config.yaml
arch: "dit"
model: "text-conditioned spectrogram diffusion model"
dataset: "synthesised imitations of 52 everyday sounds, one a clip"
train_examples: 39062
n_mels: 64
hop_length: 160
input: "log_mel"
spec_augment: false
win_length: 400
conditioning: "text"
objective: "v"
cond_dim: 128
tokenizer: "word"
vocab_size: 91
text_encoder_width: 384
text_encoder_layers: 6
text_encoder_norm: "rmsnorm"
text_encoder_norm_position: "pre"
text_encoder_activation: "swiglu"
text_encoder_mlp_ratio: 4
text_encoder_head_dim: 32
text_encoder_fused_qkv: false
text_encoder_bias: "none"
text_encoder_qk_norm: false
text_encoder_parallel_block: false
text_encoder_dropout: 0.1
text_encoder_inner_norm: false
text_encoder_moe: "top_k"
text_encoder_num_experts: 8
text_encoder_moe_every: 2
text_encoder_expert_mlp_ratio: 0.25
text_encoder_experts_per_token: 1
text_encoder_shared_expert: false
text_encoder_positions: "learned"
cond_dropout: 0.1
norm: "layernorm"
hidden_act: "star_relu"
mlp_ratio: 4
head_dim: 64
fused_qkv: true
qk_norm: false
inner_norm: false
moe: "top_k"
num_experts: 32
moe_every: 2
expert_mlp_ratio: 1
experts_per_token: 1
shared_expert: false
patch_size: [8, 8]
layers: 16
width: 128
positions: "relative_bias"
residual_init: "none"
optimizer: "soap"
beta2: 0.99
learning_rate: 0.0017
beta1: 0.95
shampoo_beta: 0.95
eps: 1e-08
precondition_frequency: 16
max_precond_dim: 1024
one_sided: false
adamw_lr_other_params: 0.0027
ema_decay: 0.995
max_steps: 7000
batch_size: 192
epochs: 34.4
lr_schedule: "constant"
warmup_steps: 140
weight_decay: 0.1
adamw_weight_decay_other_params: 0.01
Rows from block 5 of the denoiser of a small text-conditioned spectrogram diffusion model, named by matrix and row number. Rows with one number within an expert belong to one neuron, the router's apart. Each number is 128 + 32 x the weight over its row's rms, rounded and kept within 0 to 255. All counts start at 0. Numbers have three digits each.
Before each expert's rows are labels from the 100 clips, of 14976 (inputs lightly noised), where the router gives the expert most weight on average: "responds to" is what is common among them. Only what is clearly more common there than usual is listed. The data: synthesised imitations of 52 everyday sounds, one a clip. In brackets: how many of the 100.
# router: router (model.blocks.5.mlp.router.weight, 32x128, trained with AdamW), inputs 86-127
# up: expert up (model.blocks.5.mlp.up, 32x128x128), inputs 86-127
# down: expert down (model.blocks.5.mlp.down, 32x128x128, transposed), outputs 86-127

# expert 31
responds to: engine (45); machines and effects (45)
router.31:126104089182127024070117108083132095134132169148133103103159118140169142144100124105103141121130147153125096140090142128150142
up.0:067115067172084162144153136160095142082132135106179120090122139156151134139146129097109088129111173199171101108137163130059103
down.0:079165101127177130121160073036138158103125164063085113148126121083121145150117084079118126120106163101140210071131130118121132
up.1:119119112143080115095146109119067074173099159113202204158129092190115163128141171129110081087153104109102120087193075050140126
down.1:093148140208159141142173166128068161148099125182216030166164130076159162100112157125125183092104110134133141135102114095085135
up.2:110113075203121177123173180108100108103153091134153151101163108078160124158126132089094127167110159067109117183147150099145106
down.2:138178123085169139145118056136137132089127102125143114059122153126162148112118144104111140096096131114179138175081130098122128
up.3:106112163076144098120110134104128107141149129157122097129221069168114114130110135081123135118124125147148137153087184114188069
down.3:149104145113161113131190177076171097218094146100135131176102166135130122084108140126131125156156110118189163178101111134083111
up.4:113132130147108115106141121161167062190179146110108115083119115178183108076078137109168109102152146130049124106145079131124071
down.4:153166145179175134185094159159138136148142150077089139161083156114160191119167035111110112096137123112103100107137188131127105
up.5:086114114085127122129102207108091095099184162156122176111130127152110122128129091128105169117099090099134108172100185150113152
down.5:121088155157087097175107108151101111157151080106111172125129127126131079112098178153151157168084150090093125110073113127138096
up.6:141174100149160090145150112092158068129156096067154117116105120153158145141135138079125134120139100170118116097018114140106155
down.6:121080109080091101152100145184152117128072141129171145148102125124072124089142106112150105143100140088129166121018130156158177
up.7:145120130128111118129140198135090129153132118120139117113153104108151188073158112168136146148108093123138096117115195058147203
down.7:122119115089133114137148125133163221138081140123115146147131178189118167144129133167135146102122102101128147187119100190178154
up.8:155091160107118109122084096144124097099106131143150154100142122151097118120132144083225124124073152124145137083107105133155117
down.8:137157127157110114122054175164117119134102090100119154119098152071132130178142122071090134109065126167143119120107073149157111
up.9:138185128145153056147161132124154095095176198162145135148120152169106101134155152104119191046089128135156118075184134045088086
down.9:146187194157078171154131076123186124123149150153079134143117116141164121068147175080143147033166102127083159133131190059164147
up.10:090158139189105136121155132131095142170109087196052173171044048166157141066103172087117120117078125175133137108119138092128129
down.10:188163098149129183154144160146108114170102092143190120175117154082171137165146139099115127093153063092139183137144129116166158
up.11:092129067140129084138110117088196106096081140171149148146140123181145132137185139150079103158153162114131102125117103071134037
down.11:169168086160149098078091114116130152078174133037080123102147100119132107113103100142144130083136068122070120085116107094168139
up.12:133151147074125158123136143150109092181104172119150139157117120099130140150083072062142154127141133125152117073155151086133164
down.12:137205142083132080127103124154110129094196112111164153050139113209134142121098098149094164076076121153112176117082164153133154
up.13:055104084155127122115121116138095061084068168100126172122162113132193172149147135095157124127120084119178135069107171143086166
down.13:175165064107086048147126053089110134118186111124138151109091125124183115072187120089115106165133112061126097095119132131163174
up.14:169153134100133077166184192201065115093184137124106154104121128096121109118146144084080126109082125141116107158144081111141055
down.14:090158135134131126116092132170192066091123077110081151119128103110161115167167169130149153152105111178173142120090091144155079
up.15:079112131155106143115131099095116086162135134171106154185186041074103137094102119098110183152087140116159188147131129145179130
down.15:150128106149169157190087084078086179183090116125125157154069144101083095121148104095153121121102130089148120159109196084111184
up.16:143108127098100099105103097122168115145094176153131135168114059136208196158105132070148096164116103188125142112136100107180147
down.16:106154163144221085154117148163150111142154054131058133144122147144112165133082165156119115164152151167117161090139080155133102
up.17:135166204139112074137160157132119093127106166098170142114123162096162148169176088113135067136141116171154099108169155076107143
down.17:141155138082146137149157138109106090105116060154149157111099197139146175163192108161129194041149076154147110127152072101101128
up.18:096147149196124127110085094082172110091109141094098112084134112109118150120124120097165132124174105113121103111118155085172146
down.18:171116116079066070137176119134130144150089111153154084133115146148135105145170149132115118159178101122094113154126141161103103
up.19:183180107130111032136158132155150078164167081124098122174085141138170191138168161090140050153072075144049170120144110106151142
down.19:000158086137138141102149112116087135133137159199169126148091138142134192139106057105098059134131175092087096082163169112154076
up.20:134140131081154065143121161147137072092170130109101143112116157171134197175132103102163155155089051100117160129130117128134132
down.20:164126118151142115114130127106099101133078122151133143132137104085198148176123184144157099132144147078047081125179151082112134
up.21:081101142125195114146203098086151127130177116110127105166137071180124113098138131118123159175159082167126100098136119107130190
down.21:128076151141141135129104148092122134102166097057120113112124148122127169147224156090133112178141076113117081137106113056208161
up.22:128124149166116078101142090082138076104180166104115125141128081081098117130115089155151127134111168071115074133157085125109166
down.22:137153131041143054165124186174153206097149111131080131130120118182224174107158163105128132163102110097128132131133137143104184
up.23:189054126152152073165119154119129074143126144107140120150136105130126155163136129099211180196129105097098133101165157108134131
down.23:119147122164164156159151096124106137157131130176160076146100143136153149122140032103129136103128114188047101133218088151147102
up.24:155126094136069112083146165116127090070143176091129152124130129099139134185113122117126134155204134111092092109128127056113128
down.24:115148155121146153139153075108092154104064156132156136115101160174158132154129185179165068111106200133146133136106109118181147
up.25:132140094152127132117130098064079040147154121164130162162118198149112123151193151152114079083123105129146077138127141153059158
down.25:167103108172096091124136117139151099109096116082115129163131132156097129133112092145135105139110107140194079114083146105104163
up.26:161106094089083118105147173189133115140161148133157189111170136155129113052099117144171125136160149130126170095097125087158093
down.26:071180066153084118093127119121146111108172145103142158141133128121092114075140076126152109083119180145114150102116109129149113
up.27:128122188151139088094136181090112085132170177151130193120060130154210212135112050112095118117140154175142139111114158089119150
down.27:177146131156129143196136143149087142087119051127145203146196132146135073158172196115126165152153122117152143167126205119089081
up.28:087147175202129099144121154143112113096155123082146095087138127119085138095144138131085062137161109161086129122154152103113177
down.28:072111089092127112123134105140157132120147166166128105112159126148128113119152130138123159126188136113196100133148123142124094
up.29:127134154172124058127140149135069080158168118087136109132113144159116197126125121102147151102087165204141148070133119098153161
down.29:096106118082087152167096116100197143154106050131131077149141118081131100133162137104128123155134138097202131103182150149043143
up.30:137177055142069204089145172116136139127133115128134132062133059042175147097166110094136185113088150153077172123085162095129165
down.30:144111103151105135144144116156110088084193102104136117123143113157093097126113121102116137097152123101164090115120182107078172
up.31:128117145187141106120120051137102119098051135160145172162056085142135156145066156106160130107105145111165190131130117227178169
down.31:137125110105112162082114141174102070104180134156123149168120087134091119116081128158069135094091119142187111180116168105128158

# expert 29
responds to: machines and effects (95); electric buzz (90)
router.29:122121097118109158130065122131136213094092122103114125103122143131087111093194150141150159101136114091124169115138095071118098
up.0:128122079109118134106107111134129119123152176085121124107098103040138145161122079125117088092141209136085117203157115118059157
down.0:109101149176072134124103130152161111116118175121135157121151116188164151120087092166082116121104136172121130158148126104173159
up.1:110125101087078097114143078184154073150186166129161137118128114146152157110126141118123139074116084102127146202130125119130130
down.1:110140130163117093142133070083106122133075200135151167171141107123120122118133113135121107177155084149186191108093139155141136
up.2:128103145130122135108095095158117098143125133107221139180106165160108140164157135137109174126142134188129109111113110137109116
down.2:135143144159161128125165125155153080101108131152125140124130087146137205130101102137034103116129141130125182108169156115136127
up.3:132107134183095135060133149095084185169113115112141127113164067119191108088068151141139116135132180113218125148114158159181200
down.3:122138110141088115103113080075143118167067121149119132133093145155131080112109149170164087163152161063097099174158092169140204
up.4:182119126101081207152130129159098096106117130159061088078139145114134122093098126127141117147121134169116060128124127090150151
down.4:129198165152104124097151155119074095155140116152137157132077110125140131122128138170131161111121199134116093112122113087097169
up.5:165131143140166172141117050123119099136121111166154156121135099165127098174131116212091115097076087159135194143125144162121093
down.5:099155102154119117106089145145109150097130118160156138158099210062148115100086128121092149085180126125139075204111184134078188
up.6:057091129167117134132152120180158140147154107139116161171147197112129180083139135112147109130102134127073169133124188119124136
down.6:090140143134134111101171116142169022099134161093099126162096090075123112173129175143185139092082145168159138096139120061167189
up.7:157106116099098100170099173066123029113072094118064122148174117108164088126139136168113135112127134113138171171132117148140147
down.7:116157127163174134171210103180127154110159145163173110173151081103120134173078124134137118150091156155153108196126121169171097
up.8:141138153113124156087112075096128078152141119115137119133100126051111133152083152103099099189189174093161113167173125075088172
down.8:098141146150145135138071109109144069110126083149142055108120121158125090109071107148144124108143119126174100162136123145123097
up.9:123106077085159080113087147141136000120097198174139126093169139160137139147072102167108085174109145140022128128117108132106143
down.9:093141180101143143168058112124111194116119086108114128124184130117132153102111155074135137103169131070065163107145139098101087
up.10:140112130121144146074173054131140110092102116151165129130135091153207155131131098130141107101117126084126174105135164148166113
down.10:100117126145119116089084157146141129123142122118094165116085182094179156151117133097103143116119104126120000143130177116118098
up.11:125108134139161122100178103105138065148136144179124168105099206101121073133150154144123098068131124134171169108122100118159120
down.11:125074097174150097106150125130128141172085152176099154128167080092093116122132100073106112133136123082126159184116163157186114
up.12:136087150139170147106160140092101081169087096101161130166096239115129104130111171104142146163102114159109088137115133186141164
down.12:101160141121150125071140093115138128185083106147118121164157121108091118166067128073132138137121172159098137132080105132161142
up.13:135070155159144126205122137073077079138118116120113157148126113144061133134055130118134128115070120145143133161154167113111162
down.13:128128139116111128201154173100128119169141186046100092114140108118122176173110186128137151127167149095052141114178114116115113
up.14:122107167189117142079164131159148122075128134090158149134168116153179186101126150128138143126114140103121182157105119100113068
down.14:111094115091153067111147120148145130120068156126143126084176153067162129115143106095143132123110120135075150117124156154104078
up.15:076120128156125134105151098150148072171135095134107116113094121151127159072083145143161126170134211092118180112126130138101136
down.15:128132121122098132128072059092140151085073135127111149103164141185124152125062147123122131115138182107141119135110165037134070
up.16:122066105110119108139071153084134099176144108155149131083186124152109100168100114149133143126150076127108176158068116137158052
down.16:133115122114120120118120155129164158106117141117107125125170144088079071160100144164167085156127095208115137153182182146177175
up.17:142042153128125118135131120161070154161127106095104088126208075060141107129115161107102097070124107115083141171103136145119112
down.17:117129126140100114190055102074114186138081122095115144167118162159130163146127099108143130122118124149132118164105124139179209
up.18:150158165150099132107147102072153126145163064155144097131150092118145095130086165167120146139239157193171126130100187110174195
down.18:141170155104114096104136078079087133123082143114146171214072108143083167132153173107137141141066184117140137128160144162116178
up.19:117157095104143132107103080157164137097130123100161113115117130198135102145150147144119131155137142121138150151121141084167140
down.19:166135177123126101104096146083149072136141117175142117120095096099085160159132129162181108098162137104131160104115134074136082
up.20:122145120099106155103154112132167131075093108172096131159122104172166185106139103188194141084116113140129113109153108081112097
down.20:135136116160120145088156131107140063011197114121140115126116115145163114157190121067083106131095126094140099155120154132094086
up.21:091123107091101140162138185134164042132143165107091105146092145079093160118151058125112138157153122094179147122131111133116086
down.21:119178105085052110186161147111088126125125093114113072149094133142140111128129123109135139136077132148090133106204157068124107
up.22:143120125172093170113160160115116091128134128143154151101162094072140145194125210166110111100128149197129128107182101174166143
down.22:105154097091153112071123049156080170175136113142127105124094157122151181118168109134190133130142189149092127157121098134124200
up.23:113125069129127155186119146121151181176117121119102169179132096153139154131092092133165121122146187149140059203124113159092107
down.23:102133126129140096165081066134114192133117157136128140116101071115123129139154116143170131157117120144131169124134175061042201
up.24:128101100078120155113144093113146132162160142130110112077125078130151084197191100137115161116190165149134150132128149113164221
down.24:114129147172146129129163128106123163114121096103075137120108060080101123161146107122120135112123133138110148127137177115156117
up.25:120114085132144106123119167109097103089122141161113113114138080116154095164167097165123125150124161137129092155120148115117088
down.25:085138163124163157110187163141165179145156145148096148150099235097112176139089118110190085108109073129149104161116136138133122
up.26:095168150070133180082123107081160087107170173103122123124153096086176173159142134081161117080105126126112175163163134127120134
down.26:130094180145109112184160171127101069104163165130112110158161136140166134182159090114079142145170107124095145137159107171132079
up.27:137109121122118133110127049126134143077124083160117122101168151085107129097103110159169088113151107145153090114142108166177138
down.27:140114130112114119058112111136126074109048135131130121112157211119146154108173170175090120122134153146188163131147116175148175
up.28:121108150140107121180115114100094103132129134104182136115160189102151144100117134035124169132134135085126088142137150133150182
down.28:109118132148108126131134137194164096110118177132135119127124063103098132117120177100122108143108139176093170055171125078125160
up.29:121154166127169127125107113177109071107145152117122143012122115162187109123100119132160144121095155100103139093119154117101154
down.29:154117138115077102148104145087083120216141126129108072105140119084096156149147098143159149123170161121093137116129115181167069
up.30:130204134133097155137114122139148102109134167166072119111108133077116136112120083138163110174113133126049154107152122119123054
down.30:112200148171104119149046093109170127135139119129172105180142184122156097144134188080168195124168101144088154084086098115157058
up.31:091130148163154155123109081101090126148137136157160121194114158165159123074138141057125104152178166109130195149160072082151159
down.31:106098142157132137096095125136186168151115153066155136093123065086135082109118155083102140139135122155091173145090161185155135

# expert 21
responds to: machines and effects (99); electric buzz (93)
router.21:118127131108103141103124120168144207078101146156170147116108133148093129133151130175091123132125088092140135082144107052118080
up.0:059128158125122060125175133122159055159178078120181151079096093133131159139150096157089080163085098164113102170096091147126078
down.0:149117172151178110151122141127146060087158136197142086110090112136107129191117179088109137088191142036143165109105124073171180
up.1:170170116151095175121080097144079089099071139131138139164181200125077092124113093118100137094167117192112129143080158098135113
down.1:132136128178139092144088157141173144172150140079146174187148150105142126142105105055117163103131055097157103120122153157158112
up.2:123127128117120155111058136125164138113131118117111135143131113150113108154146129187078068125130071126125153132060094124085152
down.2:121123126104139159130178155086140076128137140079132111192161229152182103142119143127078112162135153131128132117144106164103142
up.3:154152070151065120191132125125081039167138177130102077138092081074133169128152178139128129092044147109116168141142081119161117
down.3:111111166147132196182121146114200123145142124134158132172148139145109069162111153136100082086182145188146119122059107124105122
up.4:078090165154134116155175127095085137165128129184111203135098136138063083205153051107113170130122126168108124131100070167198097
down.4:170138087163138074182067081085195081142140169116105158157130104152197152151151131076124151160119111165097139144185132113137124
up.5:150072125133165167164193166135082105111163142114172154088170090136137097126084088144116173104100102135102175182146159144157150
down.5:140139101089109100131173126073126066083187140136103097130082088164185132131085160133082107148079149153126093169166146119089114
up.6:115183077137151096080123146196170144092138081178152169145124124139125156131168079134093143169184093134120142075113112093153123
down.6:148131142178135153137141103121177140135153129119122140168197193125127158194126110124180107152154162181134132132098099095180121
up.7:097135122167133162101120040127106145063081132203124145179114130086181082191125152119091125137155086119145102116093109106076071
down.7:124103160097160134076122139127146064120217126093114086140139141157153149110144180110097172171130083127127111135123108103118090
up.8:152068109165094163110117167168155129162146100107108160116097103151169181136119166138144090103094075153127166167089142124101163
down.8:160177141158101103107169146148145194169142089130155146097074103006140131156138184144100166073116119145125112097132096204126196
up.9:111140153115144125102135123133114093091085107136138124089152159155119120172157123121100116079115098094122063079099099091141149
down.9:054144152131103113165142198111093061088146127094090142120152098116038169170093130131147147138087094095173122118115160142105116
up.10:072148102169138173120060136152101000127104147096140113091136143152139139125093137136160108110106086108120100127155170148137131
down.10:120138074120138101115131105129118170177097135090109080192133100117172079171117135135136144105109170137129137161163129122170087
up.11:093139076126125098157208164138104151136084109075132071186104151056072073104162110096171138170125114126118140110128158165166134
down.11:128128146086109155183060090138133194215155106130144059128117076170129092151096113084124133120155148143107127099134088086093160
up.12:051052086151134101140122084090122055123141201143168117143122092094143133119127097147115114133115112119129170089122157169108219
down.12:092125116123125119071162111141108110207161119140115050173125103160126119129092134081109084121134116119134092172112088149072117
up.13:122117161113112174205121136148088046145104156138158065143161135083128121081156155090110151165114154120094145106139115122135097
down.13:085153135128107107127149160149085117117127146163093106113154118148128139132120153140089111088152130138054131166105144146137090
up.14:149086131112131136126137108096131128153145106115137118154121164178134140128073099181126068158124053117175194110155152141087060
down.14:119114129070119128122166141112183143159093097168151116095109107116170123138120126179146159127107095121129076146121103168125115
up.15:032111118136120157103152067134077097134160128085135170160107132105141118175098135092089166045157143135108167128126102106137116
down.15:121094159095164157110151052139167099046136170136122096151155155165111155130155139139104126132063076170159119086084130110150149
up.16:134127027142146153141119155132119122108087141158156130128093143103095125140128156117088159173145167084131102168159077144145136
down.16:125110124136178139103230101118151158141134110160128080114173030166137184147106158139080095099123093164151145179170089116105085
up.17:114134149129154142203124092187130115142134135141133192167128085098096096167180162177165146078180080126102117141109061181176028
down.17:118117132123111131156138144137143113159145115138136131093100099115128148123149109141128149133126129124124155158153127176072101
up.18:155082061151119129161123126165096102152121129159124097128083151180070107048149078114125131145093156159161113140111098125200094
down.18:138173171162133119178153155121072116129091152056117174077135128200207197070148167124142115116174122111080088095144104144149097
up.19:101095122122131074111093112121216129109163098151086133155166070094132168143115107241099179108086153156157154113087147085125152
down.19:103104116178089129087201120161100096097120125159124111228159221104135099131136124151192082131135140137093094180139092086077104
up.20:126128177136145167158175144120107154135075156172113116087162198114167091098121093145160125101068100124121132160140132094168172
down.20:129144132087105062083126114147096106165066144172112140134102100163160113090069152098080134103119136145111102142111166092066166
up.21:162130141110126177131160115148116078154172149078108130118158203113129102130154045101096139132162125177166112127134097109130162
down.21:152142095118141154097089110120090098132125043134094131093087108072172116100171160112173128132121156114103097156132150133128143
up.22:098101154179122096190096100150159121070161152091109132115102135165108111117046127120107153136142128147126091199118158082076097
down.22:091157113146150176150152165077159079150157149145125155149126114129112147136166140124099137142122128130183051070151142059186117
up.23:110141159175100126077171123123149090140137150107161146104169115102115142122142066088115103135168166112136141120042166118160148
down.23:118129129156094112119123148110133086125172058172198146127187149131117178114142091143156071118074067173126154137168162145134128
up.24:082115114114116112151161156141085109148120115174141112131096140101130100133136088138139114101153118140140137076116143172180078
down.24:109147125054135138115093117142144144115109128161128097153174143133093165096067146086156171118136125146105169177137077124153107
up.25:099138155158141163155126179132134078096111134154122075144160160111131090116089143110143081143188156106145149180125151173116109
down.25:166131155134122129087168147145139136118142150138092103104160107068151089108128098070088129163132164113154162182159148137149177
up.26:087121105131090210147138120097152010132098051188145146156072093116130152081107163092163099139177127173146124141128070110134112
down.26:136137106170109114147102119124154026177078152126124108146150203127133181123138146079148114189083118133137124204121143173112072
up.27:120118096116154120135142066099106135084123139162096115144184081122147155069115122164100148108091133123138076115130179112096156
down.27:157124126104106120122117100158105166126174116102138103162144194111129195146122114071215140109131148190124084170132157085116103
up.28:102078132115146097133115151113063120092137129100063114136083133117072123075078125130082069159144112121136095095122203177134119
down.28:115147113135110129121136088132148139092121146159072161193126132110174148122136162116081139119064125114118120144146140160076150
up.29:111159174127109105093136147124117085178125127127146106157112057122105090125116083151193167174147147080120135172145144156180191
down.29:115169090115119132168118096085182036118115150128144147150139084094119110139088119152104098105105080107124078198124136185185136
up.30:180160120091137125112137164162124096164144126063185102095133130106141120109152150151123046115150158114082230164162158128198117
down.30:160141111077100110095086136162124146179092152135082138138138060133078153136113108124093143121079134107169071140136079084116126
up.31:153095117169144139089146099094186093126154143174096138111111095088100131090163151133084185118104104123179160125146106137136126
down.31:185116157117139086138198109050143030161136122125125124107098181154173110155133092142075097111155107121170175124130173136091148

# expert 22
responds to: mains hum (78); animals (37)
router.22:115114111093115113138183178173146063169210161077129109147151085143100155135056145126195129100129150148106141116131152097204107
up.0:161104133130140151136086099127111106177171132178131141147139121117133114120144066158094113150167099107155129101098094149107010
down.0:111128114129107135133111106157124135103171133110101120032126120158176135165142146157153080172151178142123110134157103182174099
up.1:103150105122106098121122132043097131144168159169105119176141069147076106105127132120140167093156142116138131145132125118199165
down.1:152128144215098140136153133115145089132151133125105156151097231098125153111144134159102102094104118138125148125125104097103130
up.2:101134120133112126101108149086111216094155126100135171156142188117132121155189153152145131104153103128147181186132122117166133
down.2:137117141126105107143169237180134158026169138105111172186073033195116096153150120140126085114122090147123082161133161130112118
up.3:115136147115127145102173105034127155157084132127128118123137064091116128129082122126120133124110112165150121150129188123195132
down.3:116108143153140151162111098124102160111118125148100114097070099118103134073106141086174122112125175147163073125159159152128146
up.4:146048112172199115030137098107114078139130078132113155138178127152127144113136168129098098116143155104118173177182109134126118
down.4:127215095099066113193154129134117073120145217123114131113109152111115159147145131115130100165151146156128182114170069076135162
up.5:149180146142108125094148152159135079081131137132075084103140119110125132088154145110124150142135104067121115165143102185135132
down.5:121012171112150165115152107148106127123135055158140144151098116088144145076125051106080200099109107098100122123105165156104128
up.6:146102098103126046127112072183165105158177078167177152084131160120182121109120148119129118157099158131068170117139168117107093
down.6:091116116134124116122112166102078151127126176113120117148128101091170155139151168106163094167155112152115080192170123120096169
up.7:150142135120123111169103124123178165187137134111085102148088052130119157141123162113074110139083130122135135103134106146146119
down.7:136100158130144120090137122131102156145130156101133091138103120055117151143144107131161141169188147131139143157151104126080093
up.8:115118154107182159151151119071120125174105145099147151081182055122111139109139144138122166085117097132161078121097180137151134
down.8:121118194134071052080120122130148084108132119207129149121125119111098111138117054147144124201118159124158131126073104117120118
up.9:095140139119111138113181081063101094151112135173151148107141103124156210158136132165192106133089172155145116147141179133187106
down.9:122131119116109109123141119077174178162121120163140129097187206143109170102137106134075124148140110164118119127121092130040107
up.10:124096127145069189116121120118142127188158066158141145108157138126089154115170173170109097102119166094138114111094098163098040
down.10:159120121066158143087096089145111155095115170112096153117166120179121136167168114164064067120065063128099093146084148166124138
up.11:161103153100127080110139129137078151119161091148140123158102145091149156128138114161077131146128138106096182085125119147203120
down.11:125146114107134143087138000122093207063117112144105107135063131227120153155119138152152166140162121085123090077142159174138123
up.12:127090145151186158196077121141118127140147074106235132140122153067120145155158077114170143169099162076146110159122111143108139
down.12:179196157192042146119133147167089142185139144164059095182094126090108118135153145101148122057107118115156131128122126131127103
up.13:116149082105195102089115090113139093108107081154143133115152144135153104190107166170123141123112113151100066130122112149113120
down.13:119090092140052134178115119157138134153117168138114123150108165153138126171117131157138146126098151173084069138143126119145114
up.14:172097138151186148185164130176135109040085155124103149134094140119136110090134092122133149143223105124165071085094082131149151
down.14:126122133104147124107167099078130126077088138168151127128124068105167079120153078172102135214119076164134097156123136158100132
up.15:129141110115123107140151102096114130088118140105148133151134117164138117172102107095123097108026102166076170180114148069084184
down.15:191146111108110107105114170152113198036144115151145157117108108149098138166187132153133118111107117128111113107107158106186112
up.16:061165124143130088067106111129176103164191092152084078121110118091182130102184098093143136083106072061060142135122132160122108
down.16:154057157150169101166140151159074088113146129099167064133136145107201115112118129128146200160101178108082118114137164150131093
up.17:157115132115125223128125179168112056115128136118141154122101122109149155114137159112131135132120107177133045093113107167102125
down.17:093110089099158103110092124163136144155089119121158160156194098086137169111182107144172136139139133182101171151174089130143104
up.18:105111122143109115130141103182076102195139192143157194178183123121129160124100098155092113140137094131112066130097140142134082
down.18:218123129133124116108078137127142122116122071111130190133108204171143145098169106107129116128074166118094150132121112094173109
up.19:086137084147105162148136123091120139114133121160084140126077134077116120099146131114150156127108115130104148211139155143076114
down.19:128117131157163180141121148107158137079136124143179162123159159156104156138113092117137132149136112140068112152136104100187057
up.20:153109115149147154105143079166123135177198124128118096148089121154136140194107147137140104119147125093098165137112147117123069
down.20:132136122112137232138189075132163112161109141119134128104187129093154150151060148106195159181133134136138095109104103056159131
up.21:128130143107144118133126095118185167079091141158103090059081025134131150155040140122182157169130124148124102108137083127151182
down.21:132133158120121087149142126148113151133107094169148143035101128252090191100109088152154143107122130154113090149112085061117056
up.22:162118116128125141142134147156175125195113086105169112103150157088132106109124117148255126125129149150144056185107088071100106
down.22:151148129167096157156162116181125086149144134091117138146087174114106138168147102153138147151110129138136160196120094141129071
up.23:114159071149098145143131158090155163130100147094122069141109114066158140085165127142145172143128113094142109118198112169098153
down.23:154108045138179089109155143133117145110119109098185105140117171108112181095094128134120173134123177127134141122202125153118174
up.24:120100130087153108140168116144173127095094123100116133127162137141153152128182152122101119132155115105100180147114108150134125
down.24:170160097113127130098111159138111225092095091128142141069095165114150116113112153149156133125123093106117122105118083110095187
up.25:106131123144104155117130121117117080073192120107126173140099084150137114104108169114114084092139098136148102142125203144083106
down.25:116122152110112143117129149106164081124110111074099115133100137138175104122156138156128156068220128072144119101108178117114159
up.26:131124160131207121092173092087071143153119111198162126136156122103185135098116035126142113113180138075111114076172138159110087
down.26:080116164119108116144105107101135124091097093070156101090109125169160120102115201137166141145163154068092128137140098151189140
up.27:119163152099130090131146153162102156062102109090116108158088134074134120096147132079123108162167065082134151099128118134102181
down.27:154114143183089103174137167144171049165145115054162121146163169144131136154063121107077163087060124116136094053148137138156108
up.28:138119112128125156186152099102155058123162133076148167086047150045115139098147108151145123091131121094145100109163142149093134
down.28:099141115068160144148123192145086153115101083125100133181158106146116066165125148114153085127166115120190109103138113124193105
up.29:116130108144098096133091117118139068115105073161125194136103131197178105177126083170096194088163181124156086105140127116143138
down.29:128129132143126154120187152179145081097126116147139157055150142105137099153179131059100089110144058167119084162092128154085189
up.30:128147131102101130142110124162089110098170112142107213085085067096224097149133136129130149123115085134073117119115107187078147
down.30:127138137121141168140128165176163062064108137051115126123107207080159129136121156151167195163127134122118111073140156094141142
up.31:143192148181159107110152139128152113088126145171111139124174120143169111116120174131127130137118169174086035124148101157136125
down.31:128095149077111130191112131076177144098086135099139083157166156133204093093083085166092149081132079126131115129111099131107125